A small audio embedding model, trained from scratch.
Model: 6.32M parameters, waveform 16khz input, arch ecapa_tdnn, norm batchnorm, activation mish.
Training: soap at rate 0.0028, batches of 128.
Rows from block 8, named by matrix and row number. Each number is 50 + 12 x the weight over its row's rms, rounded and kept within 0 to 99. All counts start at 0. After the name is the row's rms in percent of the matrix's.
# c10: first pointwise conv (model.blocks.8.c1.0.weight, 320x320x1), inputs 0-53
c10.73 099:38 73 53 54 51 51 66 63 50 55 58 66 52 43 51 53 32 42 57 54 49 53 77 37 43 54 34 52 65 40 62 51 54 52 34 53 41 43 78 37 45 52 39 53 50 35 46 34 45 45 46 41 56 45
c10.74 098:60 61 48 47 37 55 39 63 52 37 44 63 37 38 63 61 31 40 30 82 48 52 51 51 44 31 50 64 42 44 50 49 46 48 55 48 56 52 62 50 61 50 23 47 47 50 44 66 34 48 42 59 26 58
c10.75 100:58 52 37 48 55 65 37 38 86 37 56 49 49 52 47 64 51 58 65 54 54 37 46 46 51 36 53 50 56 80 62 52 51 35 55 35 46 58 44 36 41 34 95 43 53 52 52 77 53 55 59 58 29 65
c10.76 095:45 43 37 77 42 28 26 40 52 21 44 36 42 46 44 54 71 48 51 39 00 40 69 48 40 59 64 39 27 52 55 61 48 50 56 35 43 52 49 49 36 27 42 49 39 34 51 60 60 45 48 46 18 53
c10.77 089:41 40 65 60 66 53 51 48 53 48 43 32 57 43 47 52 64 44 16 51 60 55 48 56 58 50 44 67 35 21 58 44 37 40 37 46 47 30 63 49 60 45 55 36 55 54 48 37 60 21 59 44 58 71
c10.78 084:32 27 49 67 48 33 42 52 65 47 65 46 65 43 51 41 42 30 59 38 45 36 47 36 61 64 28 40 67 69 32 27 55 29 49 45 73 61 54 33 73 65 36 94 63 46 69 49 50 66 61 33 38 66
c10.79 102:32 44 51 45 54 91 38 58 46 55 49 68 43 66 54 50 39 47 57 66 40 41 37 49 63 47 39 44 51 20 56 53 35 64 65 49 72 52 56 50 49 52 34 66 50 57 40 53 65 29 47 51 31 64
c10.80 102:43 46 69 41 78 32 54 38 41 39 61 72 48 48 40 50 63 62 37 48 56 55 56 62 60 36 32 50 57 58 58 48 54 37 41 41 40 41 53 40 61 52 50 39 53 41 47 53 45 45 52 65 56 59
c10.81 090:45 26 45 66 58 61 39 76 54 66 42 42 56 48 44 40 59 35 50 26 43 47 52 44 47 57 46 54 34 32 34 52 36 57 59 36 42 39 58 36 52 41 27 58 44 54 53 57 30 54 60 51 54 48
c10.82 117:45 56 35 40 60 32 30 61 57 51 52 61 43 53 51 40 60 52 52 54 44 53 65 48 65 55 35 58 48 54 32 39 69 42 48 49 38 43 65 68 53 53 44 42 64 30 34 46 48 66 54 44 72 55
c10.83 103:75 50 64 41 41 44 54 68 52 55 72 57 37 63 50 46 59 47 69 58 31 43 61 43 32 48 48 51 45 33 61 38 52 54 45 38 54 51 47 45 53 66 40 56 50 38 31 72 39 63 63 46 43 68
c10.84 117:52 47 60 51 54 32 69 53 55 46 70 47 51 48 74 57 55 52 39 50 48 50 56 69 52 37 53 52 45 67 55 22 75 57 83 56 64 33 58 28 49 42 52 60 53 37 56 66 56 44 66 37 36 47
c10.85 097:49 36 46 52 34 54 70 74 39 63 58 47 58 35 78 62 50 62 61 45 49 46 54 55 52 44 58 71 43 32 51 77 64 63 52 45 55 28 44 37 39 49 57 46 44 59 30 49 36 48 28 55 56 36
c10.86 110:33 62 32 58 59 55 42 25 42 54 47 51 50 50 54 44 32 66 43 33 61 50 71 80 46 51 36 53 61 57 62 63 50 53 30 43 45 60 53 40 54 78 58 54 43 46 49 33 56 54 57 42 66 43
c10.87 101:36 55 47 58 53 44 41 45 41 55 32 53 50 35 28 47 30 42 40 40 55 40 35 37 47 36 47 44 31 54 41 32 43 46 36 42 42 42 34 29 53 47 65 61 57 50 50 36 56 69 41 29 31 63
c10.88 094:43 48 51 33 50 51 57 61 53 57 57 33 71 51 42 45 68 42 37 27 34 29 52 65 53 39 44 50 20 48 25 43 53 45 49 58 67 22 35 31 43 28 43 55 46 57 21 56 50 59 74 58 39 19
c10.89 101:48 47 71 46 48 57 43 51 42 46 63 36 52 51 51 22 47 29 45 59 56 53 40 32 40 48 34 55 62 47 36 55 60 69 61 63 52 61 52 53 49 60 44 48 46 52 46 72 20 31 38 53 59 37
c10.90 107:50 38 48 57 69 80 47 70 27 76 70 49 48 67 61 46 53 52 43 28 45 46 43 54 36 54 51 43 60 39 49 44 43 56 73 60 52 38 71 46 28 62 55 45 45 60 35 61 50 79 38 60 43 46
c10.91 109:42 38 64 47 39 49 50 33 28 54 45 63 51 48 55 41 68 37 68 37 42 41 35 37 58 51 64 45 33 44 70 57 52 44 63 54 59 35 48 61 36 55 70 48 34 29 32 82 33 44 51 65 49 39
c10.92 107:63 29 58 25 42 53 65 52 38 40 32 46 66 72 55 51 44 50 44 49 74 71 45 37 60 35 54 47 79 63 40 52 77 25 21 61 44 50 32 47 60 38 44 59 46 43 57 46 47 52 71 39 63 44
c10.93 107:55 43 41 50 48 42 64 52 49 48 56 56 59 50 78 65 59 56 54 48 70 59 44 30 58 60 50 58 51 43 42 44 49 60 48 48 52 63 39 49 35 55 48 57 68 44 25 56 70 50 42 38 40 51
c10.94 101:47 55 43 42 40 31 57 44 58 49 37 75 35 50 53 48 49 48 54 30 51 44 46 40 39 44 13 44 44 35 50 60 36 57 61 48 25 64 48 43 23 51 56 60 43 47 41 48 34 55 57 53 44 46
c10.95 114:71 40 50 41 83 31 49 32 64 51 58 42 36 59 36 48 34 45 47 67 45 20 40 50 43 65 39 50 48 54 52 48 72 41 57 53 70 49 62 73 51 58 37 46 49 45 50 65 50 59 35 50 30 61
c10.96 107:06 37 50 50 25 45 49 60 67 35 53 39 67 31 41 50 70 49 43 48 42 59 77 54 45 45 43 68 64 61 52 45 55 56 25 37 44 28 72 54 40 67 27 48 54 52 71 40 38 46 48 67 47 40
c10.97 105:58 58 59 51 46 40 45 32 57 38 50 45 48 32 65 38 30 36 43 49 41 72 46 44 57 50 58 46 34 75 46 48 40 62 54 50 57 66 26 48 51 74 58 14 50 45 51 36 44 64 64 40 40 49
c10.98 120:55 70 35 43 48 36 46 54 60 62 53 43 45 47 44 49 57 54 42 74 55 47 34 41 18 35 56 57 77 49 32 50 51 48 58 29 33 52 67 46 52 37 57 55 67 25 53 71 51 69 57 43 53 62
c10.99 100:45 47 36 40 52 31 53 45 34 55 58 43 58 26 36 58 61 24 50 44 43 51 47 70 40 57 58 53 37 66 49 48 50 65 52 58 66 41 42 57 39 43 49 65 48 49 13 50 74 48 58 55 52 55
c10.100 110:48 45 86 41 34 46 53 50 41 55 54 45 73 69 36 49 30 53 45 36 48 51 52 60 37 47 50 50 68 42 53 51 30 53 61 55 58 61 50 55 51 66 53 68 46 55 34 27 55 44 50 53 67 59
c10.101 102:58 40 65 20 49 34 51 39 50 48 47 59 41 29 43 46 48 50 39 57 58 53 58 42 44 36 56 50 41 36 60 62 53 56 25 42 46 56 58 53 50 44 37 48 60 43 53 52 40 51 71 58 64 63
c10.102 093:61 63 61 45 72 63 52 52 45 20 34 42 40 47 50 50 59 62 78 56 54 55 51 54 32 67 56 58 56 35 66 47 51 61 52 45 43 40 50 49 42 59 41 68 41 78 51 49 50 30 44 58 51 49
c10.103 109:46 60 65 50 70 50 45 30 45 46 60 42 62 65 34 46 45 70 51 50 54 57 45 42 30 54 48 51 49 46 56 51 52 76 62 41 54 60 70 34 42 51 70 51 59 39 49 54 60 33 63 24 30 47
c10.104 095:42 50 44 46 46 49 47 56 29 28 25 60 53 52 67 32 39 69 54 47 62 58 53 72 81 46 61 54 32 41 64 55 48 53 30 44 50 39 40 50 36 69 39 61 52 50 84 22 43 55 51 61 62 35
c10.105 113:51 39 63 63 60 52 59 53 44 57 45 63 42 54 66 60 41 51 45 43 36 31 53 54 55 40 34 55 59 33 54 25 53 35 63 40 48 54 48 56 55 58 44 31 51 31 39 62 36 50 37 36 48 43
c10.106 096:52 60 47 52 63 53 51 47 62 52 27 46 54 67 51 72 52 49 45 58 49 52 56 45 47 48 37 34 44 44 39 56 50 47 60 44 47 48 48 42 36 54 43 64 52 47 51 30 46 69 37 58 67 62
c10.107 115:55 47 42 49 41 32 33 34 61 45 50 56 32 58 43 51 72 28 57 35 46 19 34 58 27 45 61 57 64 60 64 29 53 60 56 39 69 45 44 62 34 52 82 56 34 24 45 67 53 65 56 48 54 34
c10.108 099:58 58 46 40 52 59 38 65 51 35 44 21 58 49 52 56 17 48 71 47 34 50 40 54 41 40 37 67 40 49 50 50 57 46 32 84 70 53 44 49 50 50 45 53 51 51 46 57 44 54 22 51 57 34
c10.109 101:78 46 58 37 56 55 52 44 49 24 46 51 60 52 40 44 38 51 54 55 61 31 35 56 43 62 52 48 41 33 61 23 41 47 38 48 62 49 42 45 57 38 54 49 58 57 73 53 23 32 46 66 55 57
c10.110 109:52 39 48 47 34 32 52 57 51 30 55 69 54 73 47 36 47 52 54 46 73 54 41 44 54 40 49 53 48 61 68 38 59 57 71 38 47 35 49 46 68 51 33 36 93 42 40 33 55 68 51 51 45 66
c10.111 120:50 96 54 45 53 65 38 51 81 49 48 49 52 20 71 59 34 51 46 34 50 53 60 55 37 58 41 42 50 47 48 42 66 61 50 65 54 74 48 41 61 62 57 41 56 54 64 69 42 54 39 51 34 50
c10.112 103:51 50 45 09 44 48 88 37 53 54 52 47 77 81 38 50 47 57 59 76 72 44 77 72 41 36 64 33 56 49 76 58 37 43 21 52 52 26 46 41 46 34 47 44 49 48 58 43 52 29 51 46 39 51
c10.113 098:42 43 23 35 33 71 35 50 66 40 66 57 44 51 57 51 56 24 44 59 36 81 44 37 45 53 60 34 49 40 74 46 31 61 33 46 47 45 38 38 43 42 70 47 63 39 40 57 57 27 47 63 54 55
c10.114 102:65 66 61 57 51 48 58 70 45 48 55 72 48 42 57 49 41 68 53 39 75 52 47 72 42 62 49 46 51 45 58 61 38 53 73 40 69 30 49 64 45 55 53 63 55 57 54 60 46 51 32 76 45 44
c10.115 106:32 38 44 62 59 42 36 51 50 44 61 74 34 34 59 51 36 51 55 45 67 30 42 54 36 51 25 76 52 53 54 48 41 69 48 70 48 47 50 23 58 56 52 42 59 52 53 62 41 25 57 50 59 50
c10.116 106:29 50 57 49 39 32 69 31 68 28 76 47 53 50 67 57 34 62 55 52 50 66 58 41 49 57 64 55 67 33 38 51 52 77 62 60 59 55 61 47 56 50 49 31 52 42 43 32 32 72 57 60 36 20
c10.117 103:43 43 50 41 52 58 52 65 60 49 49 47 42 29 65 68 61 40 45 54 53 72 47 59 54 40 59 39 51 77 58 50 53 56 42 46 45 50 44 61 55 53 52 68 65 70 59 75 74 33 72 44 47 72
c10.118 102:44 63 56 69 38 67 54 70 40 59 53 48 48 51 69 26 57 44 49 56 51 43 43 35 46 38 55 59 53 69 45 73 21 34 30 49 68 41 50 52 74 39 49 38 45 40 66 64 50 49 50 43 51 76
c10.119 102:64 38 60 59 41 51 40 51 31 47 65 53 68 60 28 54 34 47 58 56 47 68 66 43 56 26 52 31 41 46 45 33 50 57 57 50 37 60 56 59 48 65 60 51 58 66 60 47 45 52 54 54 57 49
c10.120 115:45 36 49 42 46 34 47 51 52 52 46 50 56 66 52 41 40 62 49 48 58 51 53 54 49 42 43 58 55 46 41 49 51 42 33 41 37 37 48 52 59 50 70 83 43 44 36 48 51 49 29 40 49 48
c10.121 092:69 38 52 34 55 59 35 54 52 15 73 45 43 49 67 43 51 48 56 60 65 48 67 46 62 51 59 63 40 47 34 35 74 58 55 39 50 43 61 58 33 51 55 39 64 26 42 42 45 54 29 43 45 59
c10.122 106:37 39 35 39 65 24 36 59 46 43 83 51 53 37 69 60 39 67 34 63 51 41 35 45 57 42 47 70 44 50 53 51 68 56 56 17 73 59 52 73 60 30 41 30 47 60 47 36 46 40 39 59 50 54
c10.123 107:47 37 55 71 59 35 55 73 65 43 35 46 47 41 71 49 62 41 64 40 38 51 38 53 62 57 78 51 52 48 56 31 56 55 75 54 57 62 32 77 46 60 37 31 51 41 51 32 45 54 58 52 54 46
c10.124 112:59 83 34 37 52 67 55 56 23 47 52 59 54 27 48 64 70 60 55 50 42 43 32 61 62 31 63 65 55 43 61 54 63 75 57 55 53 47 50 59 31 50 70 60 37 48 77 24 52 49 43 34 50 42
c10.125 107:32 71 43 55 49 66 62 39 49 55 39 51 38 40 63 36 47 54 56 29 71 54 56 48 74 64 67 58 36 76 60 48 62 61 43 50 59 64 58 41 50 44 54 30 48 74 75 68 62 62 52 34 52 55
c10.126 101:49 45 68 53 69 36 53 33 37 58 56 46 28 45 48 45 62 71 22 48 53 39 58 40 63 62 55 26 40 40 49 54 59 56 63 50 47 41 47 56 61 55 54 37 44 60 36 46 40 65 52 48 61 63
c10.127 102:48 67 45 44 37 49 50 39 53 57 43 45 39 46 51 59 58 70 50 46 50 40 58 74 28 37 59 62 63 59 49 46 37 56 77 62 40 43 49 53 59 54 54 61 47 36 59 39 81 51 52 58 51 37
c10.128 115:51 53 34 68 48 39 51 46 50 66 50 47 57 31 52 29 68 64 46 36 38 35 40 50 63 50 39 69 24 35 57 45 41 73 48 59 57 51 52 79 54 64 41 33 32 42 50 48 50 48 61 55 40 47
c10.129 097:38 61 71 57 74 54 47 50 48 46 48 42 43 64 77 38 55 52 51 29 27 24 67 73 43 42 54 38 69 28 39 39 70 68 57 38 31 53 52 56 65 61 48 61 47 60 53 38 36 51 58 65 65 48
c10.130 096:57 26 52 52 44 44 67 58 39 42 41 49 46 54 37 79 47 62 55 39 78 69 55 59 65 61 54 46 48 26 66 46 47 34 66 67 56 57 32 40 44 55 48 45 36 47 47 27 53 43 39 48 53 43
c10.131 101:68 39 60 47 46 57 69 62 37 56 53 59 64 56 55 45 66 37 55 61 24 29 38 60 56 76 58 46 49 51 62 40 81 61 48 39 67 55 36 68 35 58 53 52 63 54 47 41 40 63 68 63 67 33
c10.132 099:54 42 68 50 50 44 62 52 32 67 37 46 51 33 56 54 51 50 46 33 50 69 55 35 16 53 60 50 39 55 52 62 51 63 60 60 39 51 53 65 48 47 16 32 59 57 50 51 35 47 59 70 43 44
c10.133 112:55 27 31 32 46 50 49 51 48 57 59 68 43 38 54 35 53 41 60 53 52 57 53 47 50 49 50 44 44 58 61 60 40 49 47 47 42 57 63 50 38 62 47 40 45 46 41 49 37 55 47 25 38 45
c10.134 110:60 57 51 47 55 54 41 58 46 52 56 48 53 25 51 40 35 47 33 64 49 46 48 39 47 47 55 39 68 58 43 22 82 49 48 68 59 51 59 53 68 42 58 43 51 47 60 46 36 58 53 60 76 53
c10.135 114:56 60 35 36 47 41 48 50 42 32 40 61 52 54 65 61 12 37 55 45 39 52 46 58 49 34 29 61 50 53 47 41 37 50 49 50 51 57 48 61 57 35 49 28 45 44 50 79 26 45 53 67 65 56
c10.136 107:50 53 67 41 61 33 58 35 46 58 53 59 40 52 32 67 63 45 36 47 34 31 45 45 57 51 39 40 43 54 29 54 38 46 48 31 64 62 57 37 37 36 39 52 42 45 76 62 58 38 63 52 52 47
c10.137 098:46 40 32 40 34 46 53 54 51 39 70 42 60 20 70 69 50 72 83 31 32 30 31 34 51 43 44 63 40 50 48 50 34 43 37 57 38 67 45 36 54 49 50 29 40 59 46 45 31 46 54 50 31 42
c10.138 097:22 58 48 63 48 41 61 58 58 45 48 49 57 56 54 61 37 35 50 58 66 53 44 56 59 46 41 52 37 49 44 36 51 36 45 50 46 25 30 45 45 55 37 64 45 35 39 47 47 53 51 68 57 65
c10.139 110:54 67 61 50 61 44 41 33 68 43 57 21 74 53 44 44 42 49 30 73 45 64 58 45 76 63 46 30 46 57 56 45 74 69 61 44 45 63 65 54 48 51 77 56 53 85 53 32 58 41 49 58 60 36
c10.140 101:47 54 65 45 73 44 46 68 68 55 32 57 48 47 49 52 48 46 55 33 48 52 49 39 39 44 68 41 74 41 77 84 57 26 58 50 43 58 45 53 35 26 46 54 53 63 39 49 53 51 37 36 50 56
c10.141 109:79 63 30 55 10 53 24 68 58 48 63 62 41 87 57 58 55 48 65 42 48 47 36 52 54 64 39 63 54 59 60 56 78 53 35 68 63 63 41 50 42 62 67 35 50 42 50 46 55 54 42 49 53 63
c10.142 111:67 45 66 66 49 68 61 36 42 54 38 48 57 35 43 37 40 58 52 56 41 63 53 43 47 38 47 32 74 63 48 48 50 50 57 08 54 36 38 22 52 57 55 48 62 19 55 39 55 51 52 31 63 36
c10.143 121:56 30 39 65 63 48 54 61 37 42 32 61 63 63 71 59 69 53 69 60 48 69 45 70 71 41 44 44 28 47 59 62 37 54 32 39 48 39 45 44 40 36 67 46 72 36 50 56 50 57 50 50 43 63
c10.144 113:53 48 73 56 61 67 53 41 58 63 53 51 53 74 49 54 24 72 39 71 59 62 42 46 53 43 57 26 51 67 66 34 54 37 41 49 49 40 49 62 44 43 71 35 57 48 53 51 50 52 46 49 71 62
c10.145 110:64 37 67 42 60 44 68 57 26 56 54 52 41 58 47 38 66 39 26 56 51 60 64 66 22 38 39 60 73 34 42 40 50 57 66 36 54 46 47 19 54 38 40 54 52 45 46 26 43 40 74 38 47 58
c10.146 107:46 44 48 44 51 32 40 61 57 28 40 39 48 57 61 55 42 59 35 33 57 41 51 45 43 27 62 37 58 37 46 30 60 52 43 40 54 54 35 40 19 52 48 43 57 51 31 51 43 59 59 44 60 47
c10.147 089:49 54 71 48 39 60 36 38 55 34 44 61 52 51 38 29 54 65 51 40 69 52 68 33 25 45 48 66 70 39 53 51 69 64 44 64 32 62 68 60 53 46 69 48 47 37 40 45 48 41 55 43 52 51
c10.148 114:50 63 62 28 57 37 55 44 51 63 55 50 47 58 61 31 52 66 53 56 67 37 55 47 48 49 41 58 61 74 80 55 66 53 49 54 25 65 67 53 65 48 51 38 50 54 34 58 34 52 52 82 71 43
c10.149 097:28 30 38 44 47 56 25 19 62 32 58 31 47 52 57 42 38 36 29 59 53 69 67 43 59 56 40 65 37 34 23 42 65 53 35 47 46 31 34 51 36 32 48 49 34 28 47 64 70 45 55 51 52 61
c10.150 096:45 73 40 46 59 35 56 54 43 45 56 44 34 58 36 43 38 31 51 35 59 58 52 62 46 53 43 48 53 48 35 42 70 50 53 49 38 43 49 40 23 65 44 37 76 46 69 30 90 53 48 54 48 36
c10.151 112:59 64 28 53 46 53 53 46 76 38 46 43 59 54 54 35 51 72 51 58 51 38 28 30 40 23 33 58 52 43 57 40 55 48 47 56 34 48 41 36 45 39 61 50 60 27 59 36 68 55 56 62 46 49
c10.152 099:37 28 55 39 43 49 47 43 37 49 74 44 48 55 37 54 46 62 41 59 54 53 65 57 62 29 57 59 36 47 64 31 65 42 65 54 36 62 48 62 47 26 72 50 49 68 37 70 61 46 62 39 59 48
c10.153 102:45 58 47 53 47 47 34 36 46 48 52 49 66 53 53 46 58 48 71 42 36 49 65 50 62 42 59 36 53 61 95 50 35 51 40 65 43 51 57 28 43 39 45 71 67 59 52 45 34 63 29 29 31 45
c10.154 102:34 38 56 70 25 63 53 41 52 65 62 46 63 65 63 23 45 49 39 46 52 54 41 49 52 52 43 22 49 67 59 29 85 55 48 34 56 57 57 32 49 47 50 60 35 44 36 71 44 45 54 51 59 53
c10.155 106:52 48 60 52 52 56 51 58 41 68 49 60 46 49 69 58 61 27 49 51 39 51 37 43 55 55 41 53 40 59 72 41 46 53 48 37 36 57 54 49 29 28 55 37 47 38 20 62 42 51 68 59 30 68
c10.156 113:38 50 53 31 54 13 56 28 59 37 61 47 52 58 48 35 39 54 61 35 51 43 39 62 48 46 55 46 57 51 52 49 59 52 28 57 42 42 39 50 52 42 50 53 56 64 63 39 43 53 38 46 45 57
c10.157 114:45 57 47 47 57 48 58 45 49 70 53 73 39 49 37 45 51 54 58 54 39 57 52 58 28 45 38 39 46 52 47 56 53 58 54 46 59 38 44 61 47 51 26 45 41 48 55 54 62 56 33 70 27 52
c10.158 099:48 47 61 32 56 42 70 48 59 69 46 49 54 29 51 54 24 49 55 38 56 61 66 36 58 59 64 35 47 71 30 44 46 20 42 42 50 48 41 42 52 42 44 55 59 25 32 18 49 49 52 69 30 69
c10.159 117:60 50 41 44 39 62 53 46 61 40 38 47 35 49 57 66 53 59 46 45 39 59 55 51 32 41 59 53 34 63 36 42 47 65 49 45 70 58 46 48 66 65 29 21 44 48 77 25 38 56 68 53 59 58
c10.160 099:51 34 51 22 55 50 61 44 71 37 60 61 50 42 54 47 49 31 47 48 41 48 53 83 66 62 60 40 54 67 64 59 41 58 58 46 69 37 51 62 45 35 36 36 39 48 43 45 91 52 46 65 65 60
c10.161 098:31 52 54 47 68 46 34 44 39 53 31 54 62 66 48 54 51 50 28 41 51 79 45 51 50 21 64 49 49 75 46 26 33 59 56 32 70 48 53 49 45 56 62 47 54 50 57 62 38 28 50 34 52 60
c10.162 114:40 41 52 52 43 83 42 36 23 18 27 61 61 39 43 54 52 41 33 54 59 55 48 82 42 40 51 80 61 57 68 51 46 44 45 44 51 29 23 52 49 42 48 18 63 40 40 70 64 49 63 37 58 23
c10.163 109:61 29 43 61 46 36 70 59 46 67 42 36 51 49 59 48 35 58 51 63 60 71 62 73 52 48 61 46 29 50 37 58 54 44 49 45 48 34 38 43 43 42 64 66 62 47 56 48 28 71 62 36 55 49
c10.164 094:53 36 45 47 55 61 50 73 57 29 55 40 28 59 58 67 74 48 23 61 68 32 47 55 67 71 51 44 42 60 57 69 56 63 57 44 39 47 44 56 40 46 48 54 58 54 30 37 63 48 67 68 44 49
c10.165 105:41 60 43 93 61 39 56 43 52 48 46 78 46 30 42 44 49 47 36 56 54 55 38 40 68 39 72 48 40 36 47 71 22 30 54 48 42 45 43 66 47 39 49 39 42 53 67 45 55 47 67 51 44 41
c10.166 113:75 53 48 53 50 58 63 40 55 46 56 63 69 71 46 54 39 58 69 26 55 54 60 74 53 41 29 37 46 61 59 62 48 54 53 53 40 58 47 58 42 40 75 53 25 19 47 53 43 57 45 55 51 62
c10.167 110:37 58 50 38 37 30 60 60 65 53 65 34 55 31 73 41 42 60 36 54 56 62 43 38 40 60 51 40 35 35 50 45 33 82 55 60 46 46 51 28 50 50 46 46 68 57 47 33 42 26 44 70 48 53
c10.168 097:56 80 62 35 40 64 57 56 68 64 55 39 42 43 46 68 31 63 45 58 64 45 47 52 56 31 43 47 45 55 47 56 53 50 81 40 57 32 53 46 48 43 54 41 55 44 38 59 59 60 55 60 50 47
c10.169 101:60 45 43 73 39 54 44 43 55 43 69 33 30 61 61 37 59 68 48 67 36 39 48 50 58 48 70 61 46 51 40 45 60 60 27 76 45 50 33 68 32 51 34 49 41 38 50 45 33 57 26 47 51 55
c10.170 104:49 63 56 41 63 57 59 45 39 48 35 57 74 31 64 64 73 55 52 62 41 65 53 66 41 39 37 53 45 50 44 46 55 52 45 48 53 52 42 70 46 62 41 43 42 71 48 57 42 52 44 62 45 58
c10.171 102:32 32 54 64 37 67 52 40 64 47 69 66 32 70 40 55 52 65 36 68 34 53 51 44 67 62 56 42 45 46 43 57 52 59 53 60 59 44 62 45 35 48 44 49 59 48 52 45 55 34 59 53 35 54
c10.172 099:57 26 44 43 30 53 55 32 50 46 01 75 50 43 35 44 63 68 52 29 45 64 51 62 52 52 35 70 42 50 44 62 59 39 40 58 63 59 41 49 59 45 35 42 32 41 34 39 37 27 50 52 44 66
c10.173 092:69 32 58 54 50 36 44 60 41 51 66 76 49 59 47 80 53 51 48 61 44 31 39 22 39 55 41 37 48 42 41 35 58 64 56 58 47 40 52 50 32 52 45 48 41 44 52 06 57 54 26 39 35 39
c10.174 098:33 59 67 36 52 43 47 71 43 71 34 61 44 51 42 62 52 45 46 55 33 46 61 64 44 50 54 74 36 56 58 24 63 55 46 53 48 50 34 45 40 39 58 56 54 71 48 62 28 36 51 43 58 27
c10.175 104:55 45 52 62 44 40 57 52 53 42 38 59 44 36 39 57 55 37 49 45 61 49 32 63 25 64 45 48 46 28 64 62 34 45 49 24 31 49 42 38 71 59 31 68 57 32 47 36 41 42 43 38 64 47
c10.176 095:38 57 44 62 31 41 39 59 46 41 40 36 54 55 30 41 62 49 43 40 32 50 39 63 37 35 73 14 25 41 48 52 50 50 40 38 62 51 36 42 44 35 53 40 49 64 67 72 47 61 49 49 45 51
c10.177 096:41 54 43 56 38 34 36 47 55 52 58 52 45 51 48 45 55 72 54 58 56 49 29 19 38 62 54 44 38 47 59 47 53 46 57 55 35 57 44 52 63 53 62 57 48 15 33 33 61 80 61 41 43 63
c10.178 098:55 31 63 63 64 46 64 40 52 55 45 48 53 44 54 69 37 72 58 79 45 67 45 41 65 29 46 38 37 28 36 59 42 51 69 37 52 64 22 47 41 47 58 49 51 52 51 42 37 52 38 55 49 51
c10.179 093:79 35 47 66 60 56 53 76 48 52 48 53 54 21 40 55 46 35 50 45 61 45 59 47 54 53 67 44 34 36 57 55 54 53 51 36 40 40 42 70 33 39 48 47 64 46 31 51 39 39 56 67 71 45
c10.180 107:59 36 57 32 40 50 67 64 33 51 29 48 41 40 52 54 41 41 60 49 49 36 46 46 44 53 47 36 42 40 61 42 78 49 40 40 54 37 42 39 62 39 53 46 41 51 54 36 36 40 70 43 56 59
c10.181 102:49 34 36 44 22 54 51 32 50 59 38 60 38 74 35 36 65 61 57 59 32 51 58 42 31 31 43 40 61 62 23 64 26 51 49 64 42 56 59 62 51 50 49 54 49 40 44 51 39 41 68 33 30 66
c10.182 095:43 43 55 58 54 36 44 50 28 60 44 47 66 60 29 56 48 52 45 43 44 35 47 62 34 58 52 49 45 24 49 37 67 34 52 47 50 40 65 12 50 34 57 53 31 43 62 33 38 55 43 23 55 58
c10.183 098:57 35 65 32 67 51 46 61 34 38 71 62 55 45 60 60 56 56 48 50 47 46 58 54 62 28 56 52 49 70 56 46 55 48 45 69 62 58 74 68 47 54 52 55 72 52 52 73 37 63 32 44 47 38
c10.184 103:71 38 34 45 57 75 43 47 49 35 44 47 43 48 37 46 66 56 29 29 57 70 60 34 39 51 78 47 55 50 35 55 48 48 49 40 39 56 51 62 52 43 40 42 33 38 54 74 63 34 58 42 33 61
c10.185 095:39 54 48 62 54 35 51 72 81 42 44 70 52 57 54 58 35 37 60 40 36 32 39 47 44 54 54 48 68 61 31 29 64 73 47 33 35 41 52 67 52 47 62 45 55 38 64 44 25 48 55 42 60 36
c10.186 108:61 50 41 44 43 45 56 47 21 80 61 45 46 47 44 48 25 49 52 32 47 56 54 57 56 42 40 63 33 48 53 45 54 65 61 51 42 66 37 45 42 47 64 53 37 42 39 52 73 42 33 59 35 37
c10.187 106:33 54 53 44 79 68 51 47 47 63 66 31 67 34 64 33 30 36 52 37 51 39 39 63 31 46 52 68 42 47 64 50 58 46 62 46 62 54 49 49 70 45 60 72 32 43 58 57 67 48 50 56 43 47
c10.188 109:70 47 27 38 50 43 56 55 66 54 51 63 58 39 71 32 56 51 52 69 37 70 57 50 45 33 42 69 77 57 49 67 65 54 42 41 52 60 55 41 39 27 26 24 40 48 71 54 43 37 29 64 53 62
c10.189 113:66 37 48 41 55 54 59 59 51 22 60 63 41 45 41 61 34 44 57 28 49 49 55 30 75 53 52 60 35 45 65 30 40 40 33 47 31 54 41 34 48 54 56 58 41 52 42 32 19 48 57 48 37 43
c10.190 096:72 29 39 64 45 53 44 44 29 64 28 63 43 54 33 50 45 57 29 40 60 51 50 74 51 31 45 27 42 52 40 64 52 64 41 63 40 69 29 64 49 56 45 37 48 47 56 58 58 49 44 65 57 55
c10.191 096:47 36 41 55 35 46 53 60 43 49 52 19 67 43 44 36 56 41 49 50 55 34 36 75 57 62 38 70 37 35 42 59 49 51 55 23 59 64 44 39 42 46 56 36 66 45 48 45 70 48 36 41 49 42
c10.192 116:53 47 56 52 53 56 55 55 63 35 38 49 56 54 46 59 26 55 49 46 68 36 65 41 71 60 51 69 52 46 37 40 58 52 47 67 44 31 60 56 56 50 50 63 54 58 67 42 23 45 54 50 59 44
c10.193 090:48 48 48 56 55 49 54 53 64 50 59 40 56 33 45 41 33 27 35 35 48 35 40 53 50 53 55 53 48 62 42 43 42 63 27 37 53 63 56 45 62 57 36 35 59 61 47 49 39 48 53 51 55 56
c10.194 106:51 33 28 32 55 48 38 62 48 70 38 84 67 77 32 44 42 34 50 53 69 36 32 42 57 38 39 46 48 47 42 67 53 68 61 47 50 44 51 33 49 54 61 40 63 32 51 55 53 35 40 29 41 49
c10.195 099:40 36 52 41 33 70 52 37 40 56 38 51 57 53 63 48 51 14 27 47 61 41 44 46 56 48 69 22 50 72 30 59 42 45 70 44 31 32 50 71 71 39 61 57 66 37 83 48 60 48 38 66 46 51